{
  "encoder_arch": "vit",
  "model": "contrastive image-text model",
  "dataset": "rendered made-up planets",
  "train_examples": 195000,
  "image_size": 48,
  "crop_scale_min": 1,
  "horizontal_flip": false,
  "translate": 0.06,
  "rotation_deg": 10,
  "color_jitter": 0.2,
  "tokenizer": "word",
  "vocab_size": 28,
  "loss": "sigmoid",
  "embed_dim": 256,
  "encoder_norm": "layernorm",
  "encoder_norm_position": "pre",
  "encoder_activation": "gelu",
  "encoder_head_dim": 32,
  "encoder_fused_qkv": false,
  "encoder_bias": "all",
  "encoder_qk_norm": false,
  "encoder_parallel_block": false,
  "encoder_moe": "top_k",
  "encoder_num_experts": 8,
  "encoder_moe_every": 1,
  "encoder_expert_mlp_ratio": 0.5,
  "encoder_experts_per_token": 2,
  "encoder_shared_expert": false,
  "encoder_patch_size": [8, 8],
  "encoder_conv_stem": false,
  "encoder_layers": 8,
  "encoder_width": 384,
  "encoder_positions": "learned",
  "encoder_pooling": "attention",
  "text_encoder_causal": true,
  "text_encoder_width": 320,
  "text_encoder_layers": 6,
  "text_encoder_norm": "layernorm",
  "text_encoder_norm_position": "pre",
  "text_encoder_activation": "gelu",
  "text_encoder_mlp_ratio": 4,
  "text_encoder_head_dim": 16,
  "text_encoder_fused_qkv": true,
  "text_encoder_bias": "all",
  "text_encoder_qk_norm": true,
  "text_encoder_parallel_block": false,
  "text_encoder_inner_norm": false,
  "text_encoder_positions": "learned",
  "residual_init": "zero_last",
  "optimizer": "adamw",
  "lr": 0.0014,
  "beta1": 0.95,
  "beta2": 0.95,
  "eps": 1e-08,
  "grad_clip": 1.0,
  "steps": 3100,
  "batch_size": 128,
  "epochs": 2.0,
  "lr_schedule": "poly",
  "final_lr_fraction": 0.05,
  "warmup_steps": 310,
  "weight_decay": 0.5
}
Rows from block 2 of the image encoder of a small contrastive image-text model, named by matrix and row number. Rows with one number within an expert belong to one neuron, the router's apart. Each number is 128 + 32 x the weight over its row's rms, rounded and kept within 0 to 255. All counts start at 0. After the name is the row's rms in percent of the matrix's.
Before each expert's rows are labels from the 100 images, of 14976, where the router gives the expert most weight on average: "responds to" is what is common among them. Only what is clearly more common there than usual is listed. The data: rendered made-up planets. In brackets: how many of the 100.
# router: router (encoder.blocks.2.mlp.router.weight, 8x384), inputs 288-383
# up: expert up (encoder.blocks.2.mlp.up, 8x192x384), inputs 288-383
# down: expert down (encoder.blocks.2.mlp.down, 8x384x192, transposed), outputs 288-383

# expert 5
responds to: ocean world (100); crescent (71)
router.5 080 [176  85 138  61  94 103 164 139 111 174 196 134 148 147 169  98 170 148  93  78  57 212 162 182  80 129  72  94 125 135 104 137 149 111 145  76 111 118 111 116 126 128  81 141 129 111 118 115 113 170 124 157  88  90 164 130 131  99 134 112 136 163 121  78 168 107 194 112 105 171 114 148 158 135  90 110 137 140 182 152  74 130  90 187  70 167 116 196 109 163 129 123 128 150 125 103]
up.0 096 [ 78 130 115 145 146 176 107  97  90 100 147 101 113 133 132 157  90  91  84 130 132 105 114 108 116 111 102 127 134  89 118  88 130 151 150 145 153  99 113 147  79 121 117 141 166 136 119 128 149 135  69 123 127 109 137 103 166 157 139 160 137 108  67 127  87 124 132 226  82 101 148 133  72 133 153 155 126  76 158 132  94 133 127  92 195 149 145 117 181 102 108 143 129 109 140 114]
down.0 094 [158 100 116 173  80 159 184  67 120 146  60 153 180 121 131 122 146  82 147 145 130 158 113 177 147 107  76 127 145 141  92  87 110 105 137 116 121  78 147 157 168 141  85  77 101 176 149 113 119 113 197 140  84 117 125 108  99 176 150 137 148  41 150 125 127 144 139  99 125  97  82 134  88 117 146 135 157 138 130  94  89 172 106 158 136 189  98 171 148 130 147 125 124 182 111 107]

# expert 2
responds to: full (98); glowing rim (93); cratered rock (33)
router.2 134 [147 116 107 135 140 136  88 151 141 153 115 126 178 156 139 130 146 120 137 141 100  93 120  71 119 130  80 150 131  91 149 134  98 174 130 136 148 177 156  98  85 140 167 124 154 182 128 143 115 117  97 161 146 157  99 111 109  54 116 149  93 131 158 130 159  95   7  97 183 143 146 168  94 110 138 164 129  58 146 127 131  66  85 167 152  84  87 145 146 132 151 131 139  68 120 156]
up.0 098 [153 152 100 126 147 106 158 137  87 103 166 126 108  94 126  84 105 149  95 126 193 133  77 164 190 124 133 107 110 134 132 118 146  95 101 165 151 111 141 197 130 108 130 116 121 117 168 131 124 178 118 107 162 140 121 182 146 157  80  86 143 145 138 157  97 157 178 103  64  93 150 101 178 117 157  70 163 170 116 101 159 162 193  77  91 153 141 117  93 130  78 154  95 129 106 133]
down.0 106 [115 100 123 141 128 160 151 104 142 149 169 145  92 161 135 118  99 120  65  69 190 121 112 195 171 114 122 123 123 136 146 121 181 116  65 169 130 108 144 152 128 133 106 141 150  83 116 132 106 173 155 135 201 121  71 108 127 135 101  76 169 137  70 134 149 185 152 155 113  74 135 113 134 147 139 105 182  79  38  75 186 135 145  69 105 185 140 165 120 139 132 147 112 106 127 139]

# expert 4
responds to: crescent (100); glowing rim (81); desert world (70)
router.4 073 [140 157 109 110 130 110  74 119 156 134 175  83 124 125  61 132 101 125 150 195 117 162 176 140 122 145  68  89  88 133 110 130 110 141 137  58 115 122  88 110 118  86 122 161 138  92 178 140 139 146 166 106 101 134 127  96 125  77 167 175 154 135 180 121  92 162 140  73 129 121 134 169 157 102 132  83 100 157 117 164  93 154 102 134 130 136 132 185 120 163 138  93 161 102  96 130]
up.0 095 [149 140 113 146 104  88 173  77 152 163 127  78 137 106 169  80 120 112 104 111 105 123 156  81 127  99 127 111 156 129 137 100  93 130 155 207 141 122  98 116  96 128  86 116 202 194 117 160 148 186  98 123 110 105 131 140 137 175 122 125 118 185  58 106 115  88 122 175 117 115 194 126 110 133 215 107 154  79 143 139 132 174 124  89  97 116 127 120 156  92  89 158 132 107 144 133]
down.0 091 [174 126 128 135 119 142 127 106  76 117 150 197  61 163  89 168  88  95 104 120 191 160 119 151 131 140 150 141 167 157 127 147 128 200 138 113 126 133 133 147 147 120 119 157  90 100 107  72  96 101 108 127 148 118 190 132 108 159 145 160  98 106 110 123  96 149  89 148 111 165  97 183 189 138 176 123 182  58 108 155 172 103 132  43 102 113 164 133 112 120 186 110 126  86 136  70]

# expert 0
responds to: crescent (90); cracked ice world (74)
router.0 088 [154  74 111 130 104 141 123 118 154  90 177 159 122 156 116 105 136 119 110 145 164 167 126 189 186 172 125  88 174 149  90 142 177 115 112 161 160  88 125 152 116  99 149  88 130  72 164 150  84  98 112  84 103 155 146  78 159 136  99 168  63 202 143 100 141 163 203 179  77  90 118  58 136 159 143 136  86 101 129 105 144 139 166  85 136 175 130 101 162 164 112 124 175 107 112  97]
up.0 096 [185  97 172 108 119  91 160 128 127 150 138 106 128 128 116 134 158 125 190 157  91 137 124 159 117 136 149 106 136 137 145 131 139 130  98 114 111 179 164 151 105 127 178  91  98 126 145 137 135 109 165  99  98  65 169 133 160  84 110  95 124 164 154 115 113 187 168  49 189 127 142 244 158 132  72  86 139 150 163  98 109 178 119 132 123 160 141 171 168 173 189 138 141 192  82 160]
down.0 107 [129   6 179 145 197 171 114  96  94 150 119 130 124  50 145 115 149 149 151 126 110 127 156 166 103 166 176 135 140 106 126 159 104 100  61 134  88 149 135 175 163 149 116 169  77 155 130  95  61 127 124 108 147  79 160 137 109 132 125 171 135 118 131 166 157 175 158  77 141 166 113 146 171 189 107 130 158 151 144 111 111 129 142 162 104 157 134 150 117  96 105 129 138 143 151 162]

# expert 1
responds to: rings (100); lava world (84); moons: zero (55)
router.1 112 [170 216 179  89 157 116 129 120 103  98 184 106  66 157 147 158  89 111 188 143 177 196 152 128 153 154 178  77 136  79 103  99 128 129 116 104 111 128  66 134 105 101 130 173 124 129 133  87 141 178 108 116 135 150 110 150 154 133 127  75 106 121 121 120  62  96 144  98 145 101 110  86 173  65 158  67 155 110 153 122 157 126 164 132 135  83 113 103  94 177 102 150 123 104 141  85]
up.0 091 [ 69 111 176 156 198 160 176 158 143  80 142 132 104  44 115 119 125 135 147 103 157 138 123 153 140 167 154 156  93  97 171 161 153  92 162 161 149 115 129 193 165 122  72 165 132  96 122 119 103 137 171 133 140  98 147 110 103 140 143 176 157 195 157 120 122 180 245 164 114 133 123 115 153 137  89 111 127 125 138  90 126 134 199 166 115 135 220 111 144 120  88 119  84 139 145 115]
down.0 098 [146 154 158 155 161 131  51 178 139 160 143 131 109 171  79 119 136 123 117  69 111 120 188 143 118 115 104 157  57 130 173 176 132 108 125 111 118  86 159 180 119 145 106 140 149 122 125 117 134  99 148 114  66 142 160 123 102 130 188  96  87 118 145 167  78  81 111  58 148 162 116 147 157 121 175 113  62  90 164 107 105 128 134 162 146  92 117 127 136 141 115 129 132 165 121 139]

# expert 3
responds to: moons: three (89); banded gas giant (45)
router.3 110 [115 142 171 185  68 109 129 161 149 208  50 140  94 113 141 183 164 120 104  71 146  96 117 146 130  99 177 142 161 130 157 105 165 139  99 119  83 135 205  79 118 134  99 157  94 142 138 120 171 130 179 114 122 108 108 143 128 141 180  90 186  96 121 147  83 173 143 132 100 128 157 125  91 132 110  97 133 150  88  76 136 110 120  92 164 166 102 158  75 130 124 105 109 157 151 163]
up.0 096 [173 148 101 165 172  88 170  90 156  28 164  92 102 104 147  59 137  65  98 174 124 146 106  88 118 143 138 110 115  97 133 141 111  80  90 155 127 115 115 161 108 165 127 105 101 123  80 165  92 100  74  91 113 139 144 109 140 130 122 126  73 182  99 123 114 108 120 138 141 171 108  95 127 154 202 149  97  63 145 124 168 144 160 116 150 117 123  68  88 161 171 116 200 136 145  90]
down.0 098 [108 110 131  94 154 112 199 145 107  93 138 108 189 138 178 123 147 169 133 177 102 151 169 103  81 156  75 123 133 150  54 104 120 202 100 149 168 234 151 160 162  71 110  72 145 155 140 163 127 132 109 185  85 123 168  76 137 103 143 144  99 110 170 127 145 152  96 194 110 141 169 159 113 103  91 197  99 143 112 115  73 143 113 142 128 130 104 106  83 137 125 129 126 123 145 102]

# expert 6
responds to: lava world (95); rings (93); moons: zero (76)
router.6 106 [100 154 134 144 134 105 126 128 191  89 133 125 158 124 104 143  71 127 110 150  93  99 107 131 120 112 199 112  49 144 128 122 106 122 130 152 105 106 155 145 113 146 156 100 180 119 149 132 150 144 147 152 180  98 107 180 127 180 120 134 117 143 131 146 134 126 181 122 113 122 153 164 175 196 111 153 142 195 129 180  75 107 147 108  90 172 170 107 126  95 142 109  77 181 165 154]
up.0 101 [133  76 155 141  90 122  91 135 110 103  65 153 147 142 112 154 104 157  75  93 142 128 129 123 149 138 150 138 143 112 136  95 119  89  90 110 143  82 200  82 100 189 159  94 170 154 126  91 139  75 135 130 174  65 129 163 129 140 139  95 115 125 123 150 197  95 161 134 123 126 129 122 149 214 121 178 145 134 115 187  92 138 107  39 128 219 139 121 140  52  68 128 122 156 158 111]
down.0 104 [138 160 161 137  95 160 127 137 112 125  95 104  88 155 137 113 165  75 111 136 120  88 114 126 179 142 167  86  84 100 137 167 123 152 166  57 158  98  91 120 105 154 129  73 172 183 162  97  96  96 105 117  89 236  98  86 117  97 174 190 140 119 177 122 140  90  91 137 204 126 131  76 154 149 152  95 115  65 140 189 136 153 130 135 137 128 197  98 122 107 153 157 138  89  97  91]

# expert 7
responds to: rings (97); cloud-covered world (79)
router.7 082 [114  91 140 122  93 115 153  96 138 140 137 166 172 134 134 112  86 148 128 145 105 118 117 159  89  99  72 149 110  63 108 163 105 169 142 125 141  83 131 138 130 129 121 135 114 148 106 120 155 109  95 173 143 106 138 167 113 102  98 118 111 152  93 142 134 172 158 123 155 158 135 211 156 109 121 128 109 138 133 124 132 102 145 141  78 184  76 142  95 132 126  94  49 136  91 113]
up.0 107 [117 129  64  78 182 130 139 128 108 104 126 155 113  70 117 172 151  94 128 157 130 128 119 117  89  90 118 119  85 120 145 102 153  76  80 111  25  79 142 142 149 168 118 143 138 114 149 138  94 112 146 114 111 110 151 116 118 124 171  90 102  88 153 147 127 151 182 172 138 161 108 136  99 158 137 208 157  98 195 111  99 122 142 164 116 113 149 118 255 131 115 122 131 113 178 151]
down.0 108 [183 100 128 115 126 158  78 121 151 224 140 131 191  66  75  79 132 109 107 170 107 165 118  72 142 113 110 103 143 188 109 117 118 160 155 174 123 150  91  76 161 162 146 120  81 130 113 158 151 159 150 113 115  94 144 150 161  65 104 181 147 141 132  83 102 153 123  88 116  96 141 147 120 118  60  85 128 140 103 111 129 145 145 151 172  93  90 154  93 111 140 123  82 166 112 154]